config.toml
num_classes = 16
mlp_ratio = 2
head_dim = 64
qk_norm = true
am_softmax_margin = 0.1
am_softmax_scale = 16
optimizer = "adamw"
lr = 0.0018
eps = 1e-08
Rows from block 5, named by matrix and row number. Each number is 200 + 30 x the weight over its row's rms, rounded and kept within 0 to 999. All counts start at 0. After the name is the row's rms in percent of the matrix's.
# qkv: attention query, key and value (stacked) (model.blocks.5.attn.qkv.weight, 768x256), inputs 86-171
qkv.545,069,207,185,187,243,206,192,208,213,166,217,168,242,145,173,204,213,253,180,165,151,173,220,160,213,180,214,207,184,233,170,240,159,215,220,212,228,180,136,193,206,220,155,200,190,202,239,243,187,238,154,174,197,226,228,188,153,293,242,230,162,188,216,209,252,200,233,210,220,186,190,216,239,238,219,195,215,146,195,224,158,227,186,227,223,202,135
qkv.546,068,187,203,183,169,190,214,150,177,196,196,180,236,184,160,207,192,189,203,170,154,212,192,234,190,230,241,252,202,228,214,152,205,217,205,159,166,198,256,183,207,197,133,217,141,188,205,155,191,208,201,189,218,261,217,218,181,227,237,174,210,226,233,222,165,180,208,242,187,192,191,238,191,267,248,185,236,181,237,158,219,186,272,158,141,209,225
qkv.547,062,184,172,169,214,213,172,169,206,159,171,251,199,162,189,224,207,148,200,204,184,149,234,211,236,217,156,171,185,245,264,218,192,206,151,190,240,233,236,217,125,160,193,207,216,199,268,247,235,182,176,181,197,231,223,207,220,218,212,228,187,199,174,216,224,160,230,168,218,201,231,164,242,248,185,189,187,175,227,180,201,169,199,200,201,234,157
qkv.548,066,172,185,186,230,196,217,195,182,157,198,256,245,141,127,191,225,166,179,175,189,252,241,179,237,178,179,231,149,185,205,222,244,164,216,187,276,182,202,174,190,208,246,146,210,233,208,182,206,182,209,201,200,238,221,210,194,182,228,260,219,167,235,210,203,169,213,179,175,171,171,185,185,200,181,230,199,236,213,173,188,228,186,237,204,188,240
qkv.549,086,196,213,207,207,150,180,174,221,189,173,236,206,193,177,221,197,202,197,139,226,226,178,199,187,253,214,165,216,170,167,223,219,205,181,173,147,218,165,195,178,202,139,180,161,219,218,248,182,250,192,177,255,211,175,204,232,255,211,171,210,165,140,279,219,159,199,196,194,161,225,227,182,250,203,204,230,220,221,154,173,214,261,226,164,223,163
qkv.550,076,249,184,239,226,171,238,195,189,216,259,204,211,176,129,199,188,192,177,202,173,157,181,239,230,264,198,204,197,215,188,243,228,208,224,169,222,161,175,195,224,229,176,203,185,206,229,227,214,237,176,198,206,216,199,199,222,202,243,252,183,194,191,172,192,218,194,199,221,195,180,170,179,201,191,182,228,247,219,186,200,211,185,187,214,254,193
qkv.551,081,236,216,214,142,176,196,207,227,200,131,202,165,202,266,217,244,168,198,149,261,222,196,137,185,221,230,149,220,193,163,161,190,201,223,251,223,194,163,223,228,174,208,149,185,235,204,163,173,160,202,227,263,194,166,191,128,216,190,145,220,168,185,208,212,225,229,218,208,159,199,202,198,181,197,231,170,202,212,253,205,212,222,208,179,183,191
qkv.552,078,215,203,241,256,204,198,151,191,177,232,239,163,223,170,211,212,216,219,173,217,211,196,260,224,195,196,224,160,189,197,196,232,201,218,212,197,212,255,164,222,240,208,223,236,182,238,230,238,238,213,240,198,177,219,208,230,212,254,213,222,220,220,175,231,208,173,108,222,217,208,241,236,215,154,198,238,162,183,196,223,245,201,189,229,196,205
qkv.553,072,177,156,216,191,201,199,180,190,197,236,235,208,182,204,229,180,199,194,224,183,188,188,167,206,204,186,179,202,176,156,216,187,167,219,214,216,239,171,209,166,218,255,225,247,188,186,197,221,136,195,199,185,200,210,218,213,190,180,172,188,228,203,194,176,272,196,183,186,233,116,189,234,151,199,176,129,231,203,188,246,186,217,195,204,185,231
qkv.554,074,154,158,208,194,192,206,178,160,201,233,209,188,136,161,196,218,187,182,174,203,192,220,207,190,132,207,211,196,211,243,195,219,218,222,188,246,226,225,171,214,263,213,243,167,162,190,167,229,264,176,206,170,213,200,195,202,229,272,233,171,235,218,189,150,189,223,182,181,181,270,215,250,211,155,177,216,167,172,151,214,224,156,203,227,201,175
qkv.555,069,128,143,204,224,248,193,203,194,269,245,211,202,201,163,219,195,200,184,180,141,214,190,198,187,146,197,235,204,216,289,189,210,186,184,179,200,212,191,204,221,180,158,231,215,225,174,184,270,174,169,187,220,188,221,192,219,185,164,267,179,194,230,173,182,235,213,186,179,246,199,217,158,220,166,195,219,200,210,190,190,165,218,197,234,219,166
qkv.556,066,232,225,215,167,218,156,215,193,210,167,219,178,248,225,192,226,234,249,164,265,225,170,183,183,242,183,220,177,248,231,146,179,244,181,221,180,119,161,257,172,187,183,179,196,177,178,181,226,167,195,213,215,215,191,214,187,177,227,166,198,237,249,148,214,196,198,204,214,195,195,174,195,159,221,170,195,205,206,245,196,207,269,186,194,159,202
qkv.557,080,196,232,214,149,203,183,249,255,177,188,190,158,208,221,199,180,205,220,206,228,211,216,204,185,200,152,152,183,218,147,146,162,232,218,215,214,140,200,222,190,199,264,135,227,217,251,150,169,145,229,212,206,178,160,186,185,198,202,225,220,138,202,215,195,226,200,168,177,164,201,227,198,152,177,213,171,208,227,209,149,213,250,206,188,173,190
qkv.558,065,216,159,219,229,205,175,169,224,208,177,250,198,206,214,199,245,219,218,148,202,179,176,180,188,248,197,223,176,185,193,243,214,183,277,187,225,246,182,177,220,154,194,188,189,215,224,214,175,213,159,230,221,235,189,186,171,242,161,198,178,230,224,331,220,229,210,180,140,237,202,166,196,195,230,246,191,175,156,227,185,236,227,231,221,224,176
qkv.559,073,213,210,173,212,240,194,225,190,231,205,194,167,224,233,211,217,253,175,178,254,210,208,199,202,222,201,199,195,202,180,160,154,244,192,217,212,176,198,225,171,201,191,213,212,210,185,211,175,107,253,183,179,192,163,206,186,168,225,168,217,209,182,150,208,215,177,185,220,207,178,168,185,138,179,185,223,209,188,202,213,242,227,219,186,179,179
qkv.560,081,142,185,163,239,259,279,156,196,226,201,222,235,212,144,187,207,202,164,184,175,227,226,221,216,162,166,261,166,207,215,197,190,209,207,167,232,182,246,154,235,200,177,248,223,151,208,214,245,246,231,228,175,243,222,204,261,212,223,268,195,221,191,185,176,209,225,146,220,183,240,184,163,217,177,189,207,194,197,192,228,181,183,181,218,200,209
qkv.561,090,207,220,183,109,201,187,223,155,184,212,208,174,185,197,241,174,178,225,192,276,225,158,181,209,165,219,193,242,209,232,227,159,213,158,202,165,175,170,241,197,188,266,170,224,196,182,205,186,138,211,161,206,212,190,202,162,170,171,164,206,185,215,205,270,203,220,187,193,272,166,192,198,166,192,195,153,163,214,267,134,216,241,198,235,164,199
qkv.562,068,240,183,202,193,203,284,172,252,154,195,160,224,251,216,220,185,223,175,240,230,197,188,237,187,231,181,233,175,259,180,219,226,193,241,176,219,163,194,245,177,202,211,157,189,170,213,173,171,156,181,191,196,174,190,208,182,163,171,212,186,179,150,187,189,261,182,198,202,202,208,182,186,215,227,200,221,212,188,194,213,219,180,190,141,186,154
qkv.563,069,200,208,221,170,190,199,204,213,173,187,160,169,205,241,196,174,215,172,187,259,201,193,145,231,199,208,159,233,197,243,210,177,250,157,225,169,152,179,209,161,149,247,204,194,176,215,159,181,171,208,205,225,215,207,173,168,182,220,194,222,185,207,201,207,187,156,230,226,234,155,167,162,171,224,193,161,173,179,219,201,206,239,204,255,151,216
qkv.564,088,258,226,190,272,157,190,182,210,209,175,230,217,182,173,221,209,183,208,164,132,210,186,182,147,230,196,191,205,171,167,181,243,183,220,239,170,236,206,151,194,196,194,185,152,203,205,210,179,258,190,218,204,179,161,231,191,248,245,204,196,180,155,249,198,176,225,199,193,150,224,205,186,281,215,251,220,211,240,157,220,169,179,206,93,233,209
qkv.565,071,181,183,178,180,195,241,237,215,228,223,194,165,235,242,175,210,222,198,208,257,145,210,202,217,186,138,210,166,240,209,191,205,205,227,230,250,227,203,242,179,232,279,213,220,183,211,160,253,160,158,196,193,189,180,150,184,205,188,214,161,271,233,155,213,159,233,196,249,167,200,156,181,209,171,239,161,166,125,217,181,211,162,172,240,178,236
qkv.566,060,160,234,166,208,196,175,215,245,229,177,235,155,186,163,185,158,247,158,205,189,220,178,187,181,214,174,156,206,241,162,242,218,188,184,150,210,206,143,226,246,198,247,179,226,220,245,267,164,159,221,184,185,175,204,208,170,153,229,199,262,183,205,209,163,172,163,168,232,233,154,227,232,188,173,271,162,242,200,195,220,175,159,245,205,150,255
qkv.567,069,159,170,189,188,258,242,218,201,216,179,193,228,216,219,190,210,162,192,222,173,185,210,255,216,168,188,173,188,182,232,206,205,179,184,197,238,163,215,212,211,242,224,218,223,199,181,188,253,174,215,171,88,180,192,254,262,187,225,199,218,232,216,200,197,217,227,160,181,186,178,204,181,206,138,164,191,171,146,189,189,229,168,164,238,196,171
qkv.568,069,237,225,226,185,263,210,197,181,230,200,207,170,189,163,166,146,208,237,258,198,197,198,195,174,173,184,249,200,244,217,189,179,201,201,178,193,201,153,238,195,198,253,203,180,236,168,180,213,172,243,173,234,204,187,186,182,149,177,211,186,276,175,191,210,224,242,213,190,238,146,204,204,110,196,215,209,153,190,228,155,208,183,194,266,195,192
qkv.569,068,186,154,236,187,256,290,214,215,232,250,175,231,224,173,164,219,182,147,221,158,181,88,187,250,189,182,185,203,188,232,221,143,223,174,215,207,244,188,178,236,185,231,181,206,166,145,242,230,220,196,175,195,200,235,189,248,179,230,226,209,244,205,196,203,183,177,233,208,195,238,214,194,195,176,243,139,223,167,184,213,169,135,179,243,180,220
qkv.570,067,178,193,187,173,240,151,257,214,230,161,210,192,211,221,235,175,179,173,212,292,193,139,208,159,166,193,168,190,236,193,202,234,222,248,221,210,173,174,233,211,222,216,179,222,190,221,244,195,161,193,194,199,177,190,227,170,204,221,179,172,205,224,156,177,271,210,207,216,254,210,182,212,123,151,243,169,164,193,227,200,189,131,197,225,168,215
qkv.571,081,226,228,224,159,147,204,246,234,193,186,219,165,181,221,196,190,215,217,142,278,185,185,207,202,236,202,177,185,211,138,199,178,235,148,201,146,192,181,232,228,197,220,183,201,200,165,203,161,176,178,224,290,133,160,209,168,179,185,197,190,180,154,225,215,219,216,240,208,199,206,170,195,180,226,201,170,199,205,228,141,222,212,248,211,205,177
qkv.572,069,215,183,187,160,185,165,244,178,164,207,200,147,214,214,255,188,180,233,184,256,241,189,203,225,156,232,165,214,211,213,178,175,205,215,172,196,202,177,198,209,203,289,190,182,218,253,207,197,178,170,178,268,196,201,166,211,158,179,164,216,176,212,154,208,224,231,220,247,198,209,116,231,167,192,178,185,153,207,202,146,201,188,238,212,193,162
qkv.573,065,234,202,207,161,150,230,205,260,159,172,187,181,201,182,208,184,201,253,217,249,261,146,238,216,213,249,190,180,187,203,215,202,159,222,137,186,230,192,205,219,190,141,149,142,169,204,233,136,212,194,191,171,215,228,190,206,212,167,202,183,186,166,166,182,238,215,175,192,206,243,206,166,231,181,202,237,223,215,243,177,209,173,245,175,191,204
qkv.574,069,246,229,198,154,190,179,204,162,220,183,235,175,237,224,203,214,218,99,248,245,201,222,196,157,162,179,200,208,204,233,206,166,200,183,173,216,158,256,222,205,217,204,244,163,214,188,154,255,151,265,173,212,146,173,152,143,216,172,162,133,264,201,199,201,193,209,237,179,172,259,155,146,162,172,189,203,173,197,190,178,194,219,159,211,187,188
qkv.575,066,237,192,206,161,177,203,192,185,195,189,183,220,244,203,217,187,180,214,193,244,267,231,170,216,183,179,138,223,189,239,212,137,223,180,283,161,241,159,196,151,209,171,175,179,217,196,209,198,176,187,207,147,187,195,213,178,189,199,219,222,195,200,169,138,141,159,202,201,240,184,152,234,228,175,259,197,189,167,192,194,209,145,214,190,201,193
qkv.576,069,159,167,185,209,213,249,154,241,165,222,186,245,220,183,216,203,226,219,244,142,246,201,182,209,191,218,220,187,161,134,202,267,157,232,145,224,164,183,209,190,219,197,199,189,244,178,210,191,224,231,209,173,192,145,201,134,155,170,202,216,215,230,164,201,164,172,174,242,199,198,192,240,265,186,150,202,233,197,214,249,207,236,253,223,133,193
qkv.577,073,186,221,185,181,168,199,166,252,204,173,216,179,219,169,206,212,248,226,181,214,131,180,181,228,194,293,149,159,175,218,243,196,150,199,187,208,198,158,215,180,165,267,236,233,210,185,225,201,124,205,176,227,177,140,196,168,184,192,162,200,215,167,184,243,210,182,190,206,209,192,152,160,131,202,153,225,241,147,212,192,186,197,236,251,196,162
qkv.578,078,177,201,195,181,245,218,182,222,207,232,181,208,200,148,193,229,190,174,227,232,217,197,225,141,146,146,229,239,193,190,213,214,114,177,213,189,205,239,221,202,201,189,192,157,220,226,178,212,253,229,181,248,206,198,260,204,242,179,178,152,208,251,239,215,259,234,187,172,170,221,215,208,220,180,225,183,144,272,243,217,213,205,178,172,178,194
qkv.579,078,167,166,179,201,203,188,247,231,221,221,211,175,236,180,190,195,204,231,243,188,212,181,187,228,212,234,158,209,197,213,239,193,230,176,206,188,154,208,224,241,171,153,179,189,167,213,169,193,215,211,236,224,257,175,151,186,200,227,182,217,229,185,187,200,253,209,213,216,129,176,169,164,236,171,193,218,187,168,190,233,139,186,143,167,228,205
qkv.580,085,217,217,235,105,188,129,229,214,171,191,209,195,183,164,228,243,210,247,202,189,167,204,192,209,224,216,165,236,171,217,206,212,243,207,169,231,190,161,176,197,136,214,209,214,211,206,204,170,182,229,174,174,165,190,190,154,200,209,234,186,198,205,204,209,199,174,238,200,236,187,204,224,135,205,182,173,253,231,210,212,238,185,269,230,218,165
qkv.581,103,180,200,242,175,184,194,182,211,202,203,208,204,199,173,213,202,180,208,220,127,152,189,162,250,273,264,147,224,160,215,191,173,221,213,194,189,236,136,221,186,181,209,250,200,187,176,256,159,140,232,181,222,185,194,177,187,170,213,199,220,194,167,160,217,202,231,182,211,238,195,189,190,219,201,141,169,239,178,188,198,182,190,180,243,164,143
qkv.582,074,214,202,195,292,233,183,220,186,219,182,232,254,200,166,215,230,250,163,190,217,207,203,204,182,169,156,197,204,210,202,192,197,233,174,180,182,213,221,194,156,211,168,229,190,262,246,194,215,186,180,195,158,165,192,199,207,236,182,192,235,150,197,192,231,158,258,202,159,178,244,139,181,223,250,252,228,153,208,186,209,207,227,205,146,220,223
qkv.583,070,191,245,176,174,188,216,216,195,218,218,169,218,245,163,194,172,185,168,247,178,220,184,259,201,189,182,234,179,231,170,216,228,232,186,247,195,156,202,190,243,230,152,215,162,197,141,209,190,191,196,223,250,254,189,235,227,106,212,230,202,222,212,226,241,236,204,226,218,216,189,198,151,244,194,152,253,201,140,203,187,172,216,198,127,190,234
qkv.584,072,214,190,206,192,160,169,253,179,234,200,218,145,184,170,201,171,179,205,267,178,237,236,166,176,160,244,190,270,179,232,254,177,246,242,240,186,206,201,196,184,225,237,237,195,218,166,202,175,174,207,183,185,233,203,235,196,234,184,223,177,140,188,178,192,214,193,182,175,201,208,190,166,162,169,235,199,225,250,173,166,193,222,213,172,194,258
qkv.585,065,223,205,177,204,234,192,152,157,236,164,216,235,200,196,179,163,208,228,201,166,184,185,177,218,227,221,201,171,210,204,124,177,192,166,223,230,211,174,228,216,223,242,268,201,160,180,164,175,211,201,185,194,161,154,247,175,165,192,233,151,218,191,224,219,168,159,170,199,177,187,216,206,179,187,156,197,166,155,190,246,225,225,212,162,210,210
qkv.586,080,165,216,143,226,191,242,217,205,183,220,221,254,150,189,189,168,218,152,215,136,187,163,244,189,175,198,261,197,224,252,203,175,206,237,205,166,205,189,166,152,232,234,194,235,201,185,199,187,184,209,224,200,255,155,179,225,146,259,191,223,152,138,224,193,200,182,203,217,215,112,194,213,181,197,167,174,223,171,142,197,253,161,243,203,182,207
qkv.587,095,145,144,206,188,214,218,255,205,208,212,179,205,224,193,172,160,224,154,213,219,208,175,234,205,185,183,206,196,197,188,221,200,164,184,222,196,139,267,222,216,220,155,208,170,190,220,201,218,223,216,206,239,211,264,229,254,252,160,209,217,213,223,246,190,186,190,178,223,205,226,247,210,233,194,252,167,157,205,172,230,160,236,182,199,212,200
qkv.588,079,223,214,217,169,200,176,223,181,206,158,229,146,155,240,234,207,255,168,160,201,191,212,216,187,218,214,141,217,222,205,210,195,214,207,234,233,201,148,205,166,153,214,185,150,187,195,147,182,205,222,203,197,168,223,212,150,257,234,177,231,206,189,218,232,205,229,218,135,187,242,153,204,136,206,198,230,175,229,214,144,219,220,228,186,221,168
qkv.589,079,243,205,192,199,241,206,256,163,222,168,158,146,203,210,137,160,226,184,176,218,181,250,224,178,184,236,157,185,230,178,252,178,162,177,230,167,149,241,195,234,199,193,238,148,212,209,198,230,188,205,226,213,265,184,177,184,261,197,209,190,184,215,224,224,175,183,195,176,222,215,196,180,156,231,231,188,137,241,229,210,224,213,187,194,195,209
qkv.590,069,169,235,159,194,164,220,231,167,189,167,167,251,266,209,175,174,180,194,231,196,223,188,192,152,178,140,200,232,159,200,168,213,177,235,222,126,184,184,211,211,247,226,238,220,186,192,224,240,198,163,163,161,229,193,193,227,196,183,233,227,231,235,212,137,259,147,188,187,244,199,204,196,213,226,195,200,169,206,202,172,208,220,239,161,213,186
qkv.591,064,256,231,265,180,172,201,234,129,230,195,192,173,175,219,230,200,190,201,180,183,211,219,176,242,171,229,187,195,208,175,241,211,214,199,212,189,225,188,243,198,140,179,190,190,178,277,186,232,229,233,242,189,200,197,184,202,194,202,182,166,221,154,224,222,185,123,276,190,190,189,186,178,247,265,207,178,196,205,172,203,240,204,203,199,191,170
qkv.592,064,176,221,186,214,191,206,193,218,249,261,171,170,219,215,219,206,228,226,197,193,202,224,215,133,223,230,190,248,238,160,228,205,214,189,223,167,134,224,250,209,186,231,190,158,206,147,218,244,211,198,218,204,240,194,178,203,227,212,216,173,194,226,162,203,243,217,228,179,172,221,163,199,199,195,162,209,145,216,160,237,204,177,201,198,228,182
qkv.593,066,240,195,256,208,222,169,211,201,205,205,213,167,173,218,213,204,182,233,184,176,242,217,188,184,237,240,170,257,216,191,180,192,156,200,195,194,221,212,188,166,171,208,177,203,203,188,195,235,152,172,154,213,175,230,179,184,201,183,195,217,172,251,217,180,237,191,189,179,162,173,198,195,191,195,149,219,163,177,199,177,249,245,266,187,240,228
qkv.594,065,199,186,202,215,230,170,245,226,172,122,158,207,188,169,195,213,183,226,206,259,189,245,192,203,174,251,200,228,192,226,218,199,202,145,179,209,200,255,201,196,193,168,241,189,197,200,194,228,252,181,202,191,216,192,171,176,236,236,185,185,276,261,199,179,175,203,233,245,153,206,255,254,208,230,265,217,160,151,190,191,232,215,193,189,198,195
qkv.595,100,270,198,247,204,148,153,165,196,201,186,198,175,168,202,258,189,200,190,185,211,174,229,197,219,178,214,174,238,229,245,215,186,265,188,208,218,243,134,173,153,136,233,224,188,188,127,182,170,159,199,173,182,178,187,203,187,256,256,220,209,162,206,168,225,183,201,215,203,235,240,188,177,186,214,183,205,229,203,257,133,263,205,233,240,207,205
qkv.596,094,238,213,222,195,205,145,128,206,209,197,207,171,230,188,204,220,226,227,148,202,200,192,190,200,254,212,116,182,242,143,205,173,235,217,194,202,229,158,210,119,178,230,175,183,175,178,195,182,188,237,197,170,180,251,193,163,249,218,228,230,187,211,149,200,183,218,196,226,209,231,158,209,216,210,193,244,223,193,219,158,207,223,214,235,184,212
qkv.597,086,196,175,259,167,197,184,170,168,227,169,147,183,190,203,159,222,181,196,207,224,227,238,207,242,203,199,179,193,187,209,187,158,222,194,203,228,172,181,204,175,203,214,172,167,226,230,203,161,228,212,225,156,157,239,180,150,245,215,178,234,158,250,207,215,220,220,200,175,198,224,218,194,241,214,220,229,189,175,196,214,217,221,189,191,195,241
qkv.598,067,247,166,169,207,186,183,252,161,201,147,189,185,174,224,209,212,249,223,234,204,180,182,133,234,182,203,197,194,251,237,231,184,192,164,179,189,227,227,200,206,159,133,220,233,240,192,242,205,242,244,199,190,170,238,159,159,208,194,213,210,227,225,254,232,200,220,249,224,231,157,215,239,200,210,239,219,182,215,245,152,250,240,205,229,149,175
qkv.599,086,192,177,200,257,223,185,196,194,171,216,162,190,209,188,189,216,229,157,189,234,195,193,246,140,149,187,202,209,262,190,215,207,196,203,187,200,155,236,197,201,213,205,182,206,216,217,184,250,244,213,245,185,149,205,221,180,263,208,228,201,209,188,197,160,222,222,215,209,132,210,242,178,248,236,264,179,183,208,236,220,214,218,201,226,201,206
qkv.600,072,239,223,215,157,240,230,171,235,178,197,197,172,212,200,154,180,214,194,205,133,202,179,140,233,182,210,168,213,163,170,192,190,160,195,194,190,171,208,245,219,232,186,231,125,223,201,211,200,200,225,210,186,236,169,169,209,241,189,190,199,270,203,212,155,168,211,189,191,181,235,206,196,265,202,222,226,188,276,208,259,110,235,209,183,184,179
qkv.601,069,223,206,164,197,193,167,215,226,148,182,201,182,182,229,224,195,173,165,258,152,248,166,171,247,270,247,235,204,149,202,223,213,249,178,166,204,216,200,216,229,251,233,218,169,168,208,193,210,181,237,164,186,176,198,173,172,118,188,185,195,195,174,204,210,178,173,196,232,192,201,186,202,213,235,173,237,214,205,187,212,190,175,201,182,178,228
qkv.602,067,153,184,229,207,252,212,191,211,218,215,219,244,204,172,178,212,233,164,168,184,229,215,205,178,156,158,142,216,247,226,229,181,209,180,207,235,194,163,240,207,263,181,208,250,161,196,211,229,135,220,183,184,245,256,262,212,195,181,212,177,199,241,179,191,200,221,222,245,224,203,185,227,168,207,164,198,227,175,154,214,236,160,141,162,198,204
qkv.603,076,242,223,172,220,175,131,165,204,196,187,198,214,193,236,225,137,196,186,178,216,236,190,277,170,153,152,216,190,221,191,206,215,236,217,210,206,185,152,229,168,193,207,215,209,193,217,190,199,209,156,244,194,224,226,173,233,253,204,229,205,190,197,197,214,196,147,206,207,230,201,225,160,195,210,219,223,201,242,224,131,212,152,213,200,154,242
qkv.604,069,141,158,108,221,241,219,182,226,188,254,224,229,187,176,182,197,191,197,241,199,199,187,231,199,203,185,210,266,181,175,201,185,178,218,186,190,237,231,223,201,203,185,189,237,218,199,196,215,209,190,172,232,227,187,217,250,145,225,166,199,248,217,186,173,240,232,183,220,142,180,276,152,210,262,201,197,187,196,153,211,151,207,134,194,183,201
qkv.605,080,158,203,203,192,187,148,172,232,151,217,206,181,198,152,203,201,191,207,174,216,182,209,162,221,240,172,219,197,154,245,235,178,236,275,201,229,193,143,144,159,142,202,211,252,206,160,185,160,157,228,176,159,167,234,158,166,147,180,215,177,176,191,198,249,185,182,206,240,230,215,173,207,216,194,149,208,220,175,201,216,236,150,197,183,196,212
qkv.606,071,184,212,215,247,206,181,246,148,162,183,170,157,189,194,156,232,183,189,216,211,205,227,195,234,198,218,172,195,198,209,165,218,214,199,127,148,169,234,193,203,181,168,197,192,256,217,161,165,272,197,253,266,218,215,177,208,208,183,194,158,150,195,205,211,190,171,176,199,204,224,247,144,181,243,228,237,133,203,203,196,222,198,191,199,233,204
qkv.607,076,192,189,168,240,192,227,202,187,219,170,184,153,253,212,169,205,235,198,228,226,236,197,219,211,130,168,233,198,199,180,246,214,214,203,212,213,153,229,258,201,195,185,184,181,198,225,196,235,231,195,234,235,234,182,205,187,257,127,173,233,254,255,192,201,241,222,199,254,207,199,254,220,227,206,230,195,141,225,215,224,129,155,169,200,198,186
qkv.608,090,239,194,270,198,189,157,143,162,201,128,241,195,180,224,186,242,228,226,193,235,186,213,184,168,218,257,176,199,209,199,193,205,212,211,176,199,220,169,162,221,184,206,243,136,231,220,203,164,200,200,184,167,183,214,207,205,249,243,162,237,207,167,225,220,189,188,204,167,215,203,224,183,215,230,245,197,166,211,187,175,237,213,189,231,174,202
qkv.609,062,248,177,213,198,205,268,225,211,178,162,166,186,205,240,209,150,189,276,201,211,168,186,176,205,229,251,191,164,179,187,248,219,245,180,178,224,226,147,220,236,194,241,255,190,207,217,167,190,233,188,190,194,206,215,200,189,131,211,235,165,183,219,157,233,204,195,217,220,219,203,192,262,194,198,125,156,227,149,192,165,212,180,174,201,204,167
qkv.610,084,126,217,236,209,203,210,211,168,208,216,170,241,276,203,164,235,207,172,217,171,210,179,211,157,170,186,232,209,186,165,241,210,222,217,238,189,156,184,227,195,195,207,142,243,191,192,201,254,187,207,228,219,249,157,234,187,128,155,226,176,143,203,168,171,235,237,200,207,196,184,131,162,196,150,210,176,157,178,199,213,164,233,190,168,166,229
qkv.611,076,215,207,199,239,225,149,229,182,212,218,217,157,206,207,187,189,204,205,168,234,221,238,217,166,138,187,196,217,210,195,224,207,224,210,202,215,142,199,260,200,194,143,207,130,235,198,189,187,250,210,196,191,193,213,193,198,223,185,213,172,201,226,239,195,175,164,198,207,197,162,225,204,221,178,247,231,127,243,224,207,198,226,179,153,200,206
qkv.612,068,163,167,150,190,204,178,156,214,199,186,225,230,183,171,200,210,191,227,250,269,194,188,183,207,112,198,201,210,161,131,224,203,173,191,160,210,168,225,205,186,195,206,181,142,238,233,193,166,151,176,245,168,195,231,173,226,192,193,188,252,242,220,172,185,184,234,198,199,203,246,199,164,179,202,186,207,164,225,221,170,241,171,217,213,184,174
qkv.613,075,230,200,127,160,232,242,181,237,211,245,197,228,218,173,205,224,163,230,224,138,155,206,239,229,228,197,188,131,200,218,200,188,214,204,187,212,285,193,204,239,224,241,195,241,194,244,229,205,246,235,211,187,198,181,205,190,158,236,230,186,230,162,183,210,229,202,191,234,188,184,145,224,212,148,137,180,225,199,204,223,193,192,216,197,176,212
qkv.614,061,166,216,194,197,238,228,225,184,189,186,189,205,161,207,202,142,214,249,175,168,210,222,227,160,227,204,160,200,238,185,214,197,213,133,169,218,130,218,248,182,228,144,214,184,199,202,237,265,182,208,175,204,227,214,188,203,230,168,207,181,202,214,182,192,224,159,228,137,195,229,239,224,216,182,278,201,166,226,180,228,230,210,188,181,208,217
qkv.615,093,234,188,233,185,192,154,183,177,232,171,227,184,198,185,217,189,232,232,167,194,228,240,179,216,226,185,180,211,209,232,186,221,233,216,157,220,160,176,171,179,215,197,178,172,221,226,183,142,184,226,178,230,124,274,209,184,273,170,234,215,148,251,199,245,167,165,235,209,204,212,226,193,257,229,221,243,167,228,203,119,189,212,205,220,191,225
qkv.616,084,229,232,243,197,182,158,235,208,218,204,207,254,201,197,220,206,198,241,202,167,196,243,151,228,199,195,153,159,211,218,151,187,204,214,209,202,262,162,167,181,179,272,170,199,188,196,213,113,163,171,177,161,185,234,181,179,227,224,218,203,150,138,151,212,125,186,225,184,195,214,187,203,193,230,202,219,202,176,264,159,190,231,239,225,203,186
qkv.617,097,111,153,199,170,166,238,194,237,218,247,168,221,216,197,196,192,170,202,224,187,191,172,231,197,219,223,198,220,198,214,205,198,176,205,228,186,172,180,220,189,175,192,195,207,191,182,267,253,178,191,207,197,213,168,193,230,196,190,202,225,176,179,191,206,232,261,224,188,198,211,176,199,222,170,170,133,229,156,183,254,153,233,194,211,235,233
qkv.618,091,250,196,229,201,170,174,196,156,210,162,214,177,161,173,242,228,216,232,179,224,172,203,167,209,191,233,157,193,162,225,177,190,233,230,191,236,242,165,181,176,193,207,186,213,211,181,188,168,159,200,167,189,151,222,177,142,234,217,250,212,145,204,190,204,179,172,211,201,237,196,226,194,170,214,203,235,193,178,253,200,256,203,194,201,180,177
qkv.619,070,175,201,207,197,210,203,223,183,253,162,191,231,227,218,238,205,220,203,186,241,150,249,248,195,187,159,168,208,240,192,230,206,158,226,190,189,189,220,137,175,186,152,216,201,229,235,218,196,181,186,223,196,190,249,221,205,249,198,239,215,205,213,224,211,223,203,221,167,191,175,185,209,204,219,248,185,168,215,238,190,240,184,203,224,185,237
qkv.620,068,246,194,182,193,180,243,136,207,201,172,221,199,244,211,197,168,187,175,196,242,216,252,206,200,140,163,215,218,184,165,220,203,245,184,172,199,203,210,224,205,192,182,216,252,141,182,179,207,252,152,213,191,206,168,193,275,215,197,241,178,148,185,198,211,169,218,211,182,236,180,170,191,171,204,237,219,165,211,211,184,164,199,198,160,190,292
qkv.621,072,248,185,181,217,239,183,225,187,190,176,168,199,207,173,201,187,210,149,216,186,196,190,174,203,194,196,206,277,214,212,147,185,234,219,183,135,239,138,165,213,175,215,193,224,210,174,222,166,173,203,203,215,162,158,205,236,228,234,189,203,223,165,166,229,205,179,259,186,218,217,224,213,191,193,236,237,266,137,184,177,196,220,199,205,199,204
qkv.622,062,157,193,170,149,165,163,190,197,234,187,202,251,206,215,148,221,186,174,198,226,169,185,159,172,228,235,162,199,238,160,234,256,223,194,213,267,197,201,203,184,196,191,239,191,200,168,195,225,219,184,194,191,209,149,244,214,183,200,168,180,156,195,196,246,196,205,226,209,173,192,211,238,206,233,136,220,185,175,197,173,212,172,236,258,200,216
qkv.623,073,186,211,171,173,170,182,185,224,183,189,238,199,208,138,245,198,171,233,182,153,189,189,150,231,272,249,207,206,210,179,251,160,271,233,227,202,214,180,247,220,247,198,244,232,217,185,197,172,184,191,218,201,221,243,210,195,180,168,187,222,188,200,214,175,199,189,213,169,191,123,164,199,170,205,185,154,215,200,219,194,212,174,208,244,182,269
qkv.624,077,259,154,204,162,198,204,185,217,199,208,198,120,138,200,233,187,200,175,190,145,218,218,200,215,250,220,214,217,223,222,255,207,229,222,183,207,204,179,132,212,206,174,175,186,217,208,202,147,237,201,194,203,134,192,165,215,265,189,241,187,139,199,200,184,206,151,198,221,259,194,207,224,242,210,231,155,174,211,250,187,237,217,192,233,193,197